Weights of a small contrastive image-text model.
Model: 48-pixel images, encoder arch swin, encoder norm layernorm, encoder activation gelu, encoder moe expert_choice, encoder num experts 16, encoder patch size [2, 2], encoder depths [3, 4, 5, 3], encoder widths [64, 128, 256, 512], text encoder layers 10, text encoder norm layernorm_no_bias, text encoder moe top_k, text encoder num experts 32.
Training: adamw at rate 0.00095, 4100 steps, batches of 128.
Data: trained on rendered made-up planets, 195000 training examples.
Rows from expert 4 of block 12 of the image encoder, named by matrix and row number. Rows with one number belong to one neuron. Each number is 500 + 25 x the weight over the matrix's rms, rounded and kept within 0 to 999. All counts start at 0. Numbers have three digits each.
# up: expert up (encoder.blocks.12.mlp.up, 16x128x512), inputs 309-411
# down: expert down (encoder.blocks.12.mlp.down, 16x512x128, transposed), outputs 309-411
up.22:485529500501520494493515469492491472484495479538476487497460475496468512481511473487476504503465505523499460479509495459517528501509530520490490511489518481524504499530494524493472515474491529476484526486496513551547442448525487468501508487480490510515495477485518477537480482504468470453486495470541486539503
down.22:478452532472499494445534521446483472543487520506502513552491514506487449522506452497464524517509517483520506500506506465467500493481479539476519486490544508524532520453510495521515501513530494506528506483512547514443488493524475498568541513498536525514452532512502539508497495480501460484518529529531587500527
up.23:485489501534442466498523467491541530522500491489525512501493462491473510455497510465548483505474526499501575478527464502486503501526505521463482461478453490530488525543530480486486492457501537501542533547496565520510506534534551495496504531450538511483483487451483480461509495479526505511504501548506499508423
down.23:499498486503458480482513492529543525540515427486516477493489519447484492426501489579513496499477515493515505521539502469497492485507507545549550475528494469548540515510507454465499515489529438493473500526533504491511456512554530514517492514459400528486498493481556525495489461481501530477500498530484505520504
up.24:511489502503519500535504481499498509531474515496523494509520496524527522500550540516471495448493510472509515495499466503541484500483481530551498501508515553461519501530521503510511505508522477440486487467517470511511516480489472524487527469501491466526464510473484523508523504531479526519520509498487540501467
down.24:478470509488543479522505504522466483478462479473535521511485517536512520495545445491493470521487506429481501542476444511512531506586465521454477535488476483489502467517516532490508486451541517510479515510516512482469545527519520490479535492546535511498507523487510509525488471487465543511488493504509559533523
up.25:500471491484533527513518478486491472494536478483499486475489458459494494512576496504500502536448505498472491499501527542525460482523528519510520516500505520497480528500468484539475479535508503513510498546500504459494562499482483541504499498484490477495501506510510499503480522499466512501484463533511513529489
down.25:494515503479529480492495493523552520491513470511502515526488502512508551533497475493523508465472500488509527503501490515494498484481509524505489504499519512504479492534566506529502475524508523499464535501460494543513470494514467539520494522552542532507522476524522508467479524554545494536505508550523528525486
up.26:478499526493523482509468500499483557555512503496502474499498473484470484525478487497466523514493544512477479482482542480523477497521469533465484504479495498506490510527511491486494494474493456521479516504504476495539488544495478508489488487536530493524519499493482479504468507513518512459530475522510445506475
down.26:496495485465485477468520477505520507493498505499516497494482520540474508476529432508503524505501504497503539474514460500532498484513502511517509501558471465542559486514540479511499523454519516491524477510549504443475521497474449524512574445541484482453485491471505479484451501490491532472496520496514493517489
up.27:506490489552478533439531513500491486515485481462503498446504496516456523485512459506515508530462516494468504495494502507511519474507490581523542514474478497512443473531507488513483488508523520506519537479468499497534494458497486515540503526478498494496451505509529517536505485464500514541475503473490479506521
down.27:502519502536457470483467503492478494492487498547482507524496518484451487482554489488498476490498456465491553507523491502496505490474528499527507457475523518494502474478501513466524505461545497460484524518493487501531485488488493442510474541517450467474494511471518515456523498494495525507504476506479500488522
up.28:510497496468473513502510520468471484501536466495485485546527470490488502512467462486460461491477463520486504469483475489551494516520473502483481532486534466516487507525532484511516515489505477515524481532505554532493506447486481476493501481496497508489500510495499457450445484485540488537498540481473533564508
down.28:508503482489495517503500507490527455477513506509477522504463491490527508464511498546487490501468494482517538519555539492489519491486463538517468535486457525530480486512515504449486502507533484481468488483514490527507513497494516509493521519498502516507471526548523530491533514488506423528534465542489514517495
up.29:538476497528514534548464542504479526507490450532504474497479502484476515527448522500512475501493488512509519529506496517473506528510515568528504496499507501480507513497489469521502481508543530526544513546475484476512542531473487507515508492513503501486463501550544517481528512517466463491478501471503530505459
down.29:535510505482509514475477490536517463506477465517511515530520464519524522532487485504501458462495512515518503550499500471521536534490478515515533511522487514499514491539558463493471495495511519470505432548514457487534486526479456466520515506521539514494488524528463467492449511465496497531491523467512498501480
up.30:490490507534521494478462492527465466464530494543510500493492516522531547512488509497475528494485494455468429502515533543511468493484556511470454535510497515482511507501485519518511486524537513495512477516513466507507480509504495531496506518552514504485488513516504492516521513527518467503510477453492508473464
down.30:493474500492465488526493472513494503525457478514491520459468514492484524521469467465477477475450489449492448526454492468503481520523490529515508499542486508480537484527501488505515493525530483469515521547499484427493478446497470501507518549493518480465528490514493501555520501502465477522591477499500502496481
up.31:498504522522471487510479464490493473485492540436537476509499457511491469481494568550473499463524502464501495499616511487513580468505505470508500476531503478505525488473510534478517535493458497494536483520472455471498519467486492486527490491488489470470490522484467519486513480494525442558500538515495496543508
down.31:485491554542495519465425481541457510452484496533482514541531559531512469496545518493459480505503517522485509494458509525515460524511492512550503470475498508517541524522519493453501496527520473485498494487544464476509486489490539515480526500514528521523548512516514536491533486458476469493477499496496460473462
up.32:510520489503486527452519464537501555517495453487455500552515487530484521496500430506486468499517450488520487479512506487499538487471492497463520549507526478514517493470527521506489460498503485520502476505517476499526473478545483475508482521494475495494569514509506511485530475479479515508499484541485469499497
down.32:527472489529500480489493485505507523538511541552484550486517534480447484525462529497479523466489503478518451489496515479520438468530543474458491508477446429508530449506509505495467474478481487451478489499490504516542498534463484547491523452471481499506498487470541531516485497488500478522494513498518524522475
up.33:539478511491543506446553469568541554465532519535486528510487492453517490511533511484513497515478482468448477505490480524465530498498474462519469464496521468524479416488437540520481490515487539474464458449497478513495430573531532484480551491544475539549494577507481517505510512523537528546558509491475435534555
down.33:494454501484507478455523522518497473500490522556477580480520545447485548526535520448458431558509507506462476511476499512526486504452512506447514473543469477526530481460514527536519440514514468490473484483535465536505432492531487495482469493485478468498493561542503603522508485534495518483476519459495468493502
up.34:497465524505543537482493515511482499518479499489503475552486499527514513487461495538480500442506506474527517535492438532459498508505519520511498469505511536505472492526503505494544495494479495470526466521486487501437481460521496511534470538495458462505552533480531502492507499486457524487495462542508489469473
down.34:473474468476463443505513540450540495488543519513450511540460531493479519475527493497476468540512506526568476487496478504543462526502448515492503484480509459526509541503526525487500531499529485492499452505479486462489527466451538540510481492512498479509489514501519516529485505517520535499484503491512511527486
up.35:549477515552527510445456526494524515500509498526477468510525501458485517509497516542495546558504533535511528492516495504462525520505439498462497494453462505484510516512476493478494491518507540519552540490487487506523476520512513478480524500485483531555519493510508504514447508495532497503511498499489510513489
down.35:513468523487454478503502478510490512482475521469487470492541520507460482531526462482505451532526531539554467495504470480466508512489514478506502516541452465546480484483487482479482525508485513523519498509528501493539467466510485485494497482451466477488536491497498484482523482489537492480498483470510454464462
up.36:487524518561502502492481552524514516484544535509444496482472512438452479473522493516476535478510473483479548500482516509490511476511546504476527494478564437505507530511534557516481494480485495490505476518507533515514508491473469463516490544472533539475466501432478470444484542466477524514441466521550522496523
down.36:476528466503472497452478498499509505501520544491495509514482537506477518521525531492526505455488537520508477495470463474470502479488469508566507521508502493495473456496521508465508534519496496465485488544491524491521496525514514489489462583518511467526540539502501548504506483471506510489502504525468490512508
up.37:492502488531488532489511507512474519499514477517516504477479512527552531519485495523505472458524461509552489486503485497512495503516507461523521527546498500495534453482497533526455466501503490470460482506498506493521503530522526504496466523521484494467497516523505479495502475489533505501439470542483494524495
down.37:486496515498542483508481493535490474504552493491537488484516511429507499463537513494453476486550485471527461509486446526515544478512480500498456477495509518529496493506501511529493452487512486481522520525504532466534479501483516523495483540482512502531509473499522546510472484525501520523507497456472486512515
up.38:485474473516456524496500491474530506543552506508503526504524498518499502525486501498513514498492478512472489543480525452524485519489523498491524532516507480523483500498506508478506487516520494512449558476537481473492438510530516486442528498500544459478509500546487495502538532488509541476491467541514494546522
down.38:520508513516529476481466466512479500478514560487487526486542546432529516492544507480515520474494518528494513491500515487470432485481498516496470525498505510516487510494503497503490476510483494513522499503489506516508512507479501474491503528498530506474533514515480443462476531552510486477527543542485516531543
up.39:491506508468487512496543476526483496476517494526508539545498481472474513499509543497530458520479446443473493481486568523546524486522476498464475462504519501444535423518493544523487475503510441492477491527471491496540502492529498522497502519553497517462516505508507555479472508509498513476518539484522484499535
down.39:473481521523532481504488505524555484503496503535552514494547487450475517519492518456462458520497461518487500479518452470489504525471491499497522483521467499493565473493517529485469461478489503517508539527503482480480472500537508471528471473454485494521476500430444543486516516501490484524471554412525457506495
up.40:503503474494528520505524513498505520484486489548532470505495534464489544524508446503508503530521508490477477533504506526524510534526520496495528508498501513475474493515486526538497513472520482489509452513507476546467540500481535499474552477516508474461446513512516553486527496494478491532516499489469511502495
down.40:529514514482508528536514476508505451496502522526472536480526436488496541506499463457486473487472510463528500491526467473465496509480512504487482495495464526511486461456496477483491501446456498496460454524483480488510528556465494463541494521520475516491514458502500506482519465506469508489493501519543510558482
up.41:491487463469496555509473530454490486475499475499456477477505503448483531483526523514505488497490492489494492538493544500508517530509503473509473541491465502509484518513474497437475484553507500520485475505462497508515481494508529472482488466483511516528476502494498508507507513512522529478467528464466473461520
down.41:478495529483502521512485517472442467484487532492557527512492495478485473515474530495561514525462488478478513496514458477502504538476505476496509523487475520491483494523488473548511505495515514512561500518510489497510482450511519526529528505506496509473475522506514511488557458464508480457473457497498519461524
up.42:496469453518487486534493502463499488516529485464494475504522494519492455497480553455480530521509530495504558489485471541478509520523490499512507462474464468551511483540496491497474470516491529525493523518513469518532497515559514522488528519462490532474494474466482470487504498520482510505491483501543559494504
down.42:519510524529468503511494464478501431484492496521466517480475479486512497507505504486513472514502487511523487484534496489481549488496467543463494454473530489482546521499487481523511519526476472472503545497487495461502435522506521436494505499468525487514541506516465498551487500483525515529469523503451495524521
up.43:469516524503499473477499524486494467476505542491457521495562531531485485503516447498485482520498529516482578516520475469526505526477501502537531473476498505489513517538510474536457509470524499489487506493515498512528470513551490513518476539483512494473537466490516531475523470528491489478484502465480497471486
down.43:500518546461492511513490514504475462503496507505525527461490521490537498450506520499492532511517499519463525486531500483513476504510512534475515525449511540567481498527514497484536495513458526540537514537526534498517511505495484536497454515510509505518526542490489531509503495493498509501486489502541478513501
up.44:491492484519518495493517543450450526498488488520502503514483476481451472525534520475489548499505489476525546487488479479513504521523512449484489523516502519572481500526498490492488488513459515458438512520520491527576479521508493501505529491507479519502509497463474498520520519542508524486469505496504481533474
down.44:495467534481448483461520516520454496546463511525510530502519446533510526508516476489512506530500502531521533492530500502518512559470542498549472481473475476482503481506518495511506506494503502480493503522501538513491435519459500482524517464450520548470540528567482461520460493502489476468501416475495478522463
up.45:489495488513532510488544481518502484479498494498487493490538539488516512508524530462499489482522488532490450483476504530514509494534534491460535477441495524533493513501527494452534514501495544468479514529527524491531486504487473456525478491518524499484526459485512479474481496527502499470504528494531478508464
down.45:522497526482516505535474483475468505516509540459490470503508491518458495460521520493469494468485468509516499462539506501449517495468548502484490527483486489492507520512502518505463501568538509490507518507547530511507516551450536490517530540521526507537530500520492513501490497516482484498450461506517493484503
up.46:484481466507476556518492484433501492488552501478486490496526480451493545489458514496491483491484509488525491516519506488472504501468460499483509511490562472525494507502497496521494466493496513508468538560460483531492484497511519492459528497450478489520506495510538479488506526544502475499466520488509527528533
down.46:524548509490501493471495470492512470513483513482476442459484467501514511513494491481510503463462517516515476449510504460553493464503477517505523490491532519534492486513526496516500469492500534485491476466471481553468544448523508544521524476471521496524466525516498497483513502489504459499508459482502525500499
up.47:498502468512471547490500492501514470497532516486504476499485469555477450518491483509529512504519492512517517506500516502465485489522518468473475510537509469484520514450520492494526487506461477529516500495466513466522528485530512456520495505484531496500497467483487499496509488501563511561463483535513471496508
down.47:482490510518516513467501501488514507516503516506490514480511519489460522486511546490495476501539524537484520495530514446488498488503506529507494499506466532519540501497487493514506502522497516469508469491523508485481480507463468457515486465470522483470514512507521516489445483517536470492529526500517467499508
up.48:485554520486501558510495514532521493475497522508492493509523497517497475500498505482500472479506482558509492496536529503475498453461501498505491504475504491507489501496462513475490476511489514497484476477521539497500484490500476494491485553481500482532511514500492500533501467536549472478497505534482486501519
down.48:509464535535508494493470512494501481477530459493512518534464477506493531522514475461507519473519484488469481530505496514513520472471494496514493499527484516492513512471464475493510520532471455461512504483499452484470487511469499488495433507518502543529506532553494465493474540505508498487501450532481488522510
up.49:521463506499545537496529489498526517492491495501470492500494532541501531517493537504491492483496520496521498536489513505524475526484511513490482465509444564491541535541488466502524490488572506499522496524512470480473497465463452497493472494508477496520510529498510510526511521504480464488527498494518475481499
down.49:517516506487502485517489518483488447480472529502469496539444523498547484486490518527521507497463480540484519522474463476479484503514463421501486509522462494500494486483519547494547513446511471518567506486472504499458525474502518550494522478513524462522509510482515516509513500488484521470509484456487470554477
up.50:417459499510504443511478535494494539549480504433519503495476462520497466493473480531472497456488504543498519522555498478504477570463481498525543474459480504480519468519517502484502519497519519502477538480508517544524499496515495504579455482483500522513516472486498448493524520498484487463505530494480473471527
down.50:484469482514541458543510476486464446523508476521516499524445488505488468491492522501502473500487555504468481467445491477483510482493478524483507494487535448494510487491522519488516551483484507539469502547504464488506503476492486523502512516480502505476479505505455514513515486484539487504475529518555479517503
up.51:475490495493514469501497505435492480490481479483483497510480478551494480525492486497521504494497486471516520448482475513485505484521509505435491473417503436482476495509479495504504524494528522494511495482512482481505535485520468534509528496445489496512489495468473472471478490533472482520525487564501554496478
down.51:475488560511516478487541483469496478486488528501511494530542522473528465444517506505514490493487509502471500491492498472474524497500487485460527507525540511507474528476491534461512518514480493520514525499524497475492474528440507505466505463469485523539505455502470481518486494511496498498515507512450507469514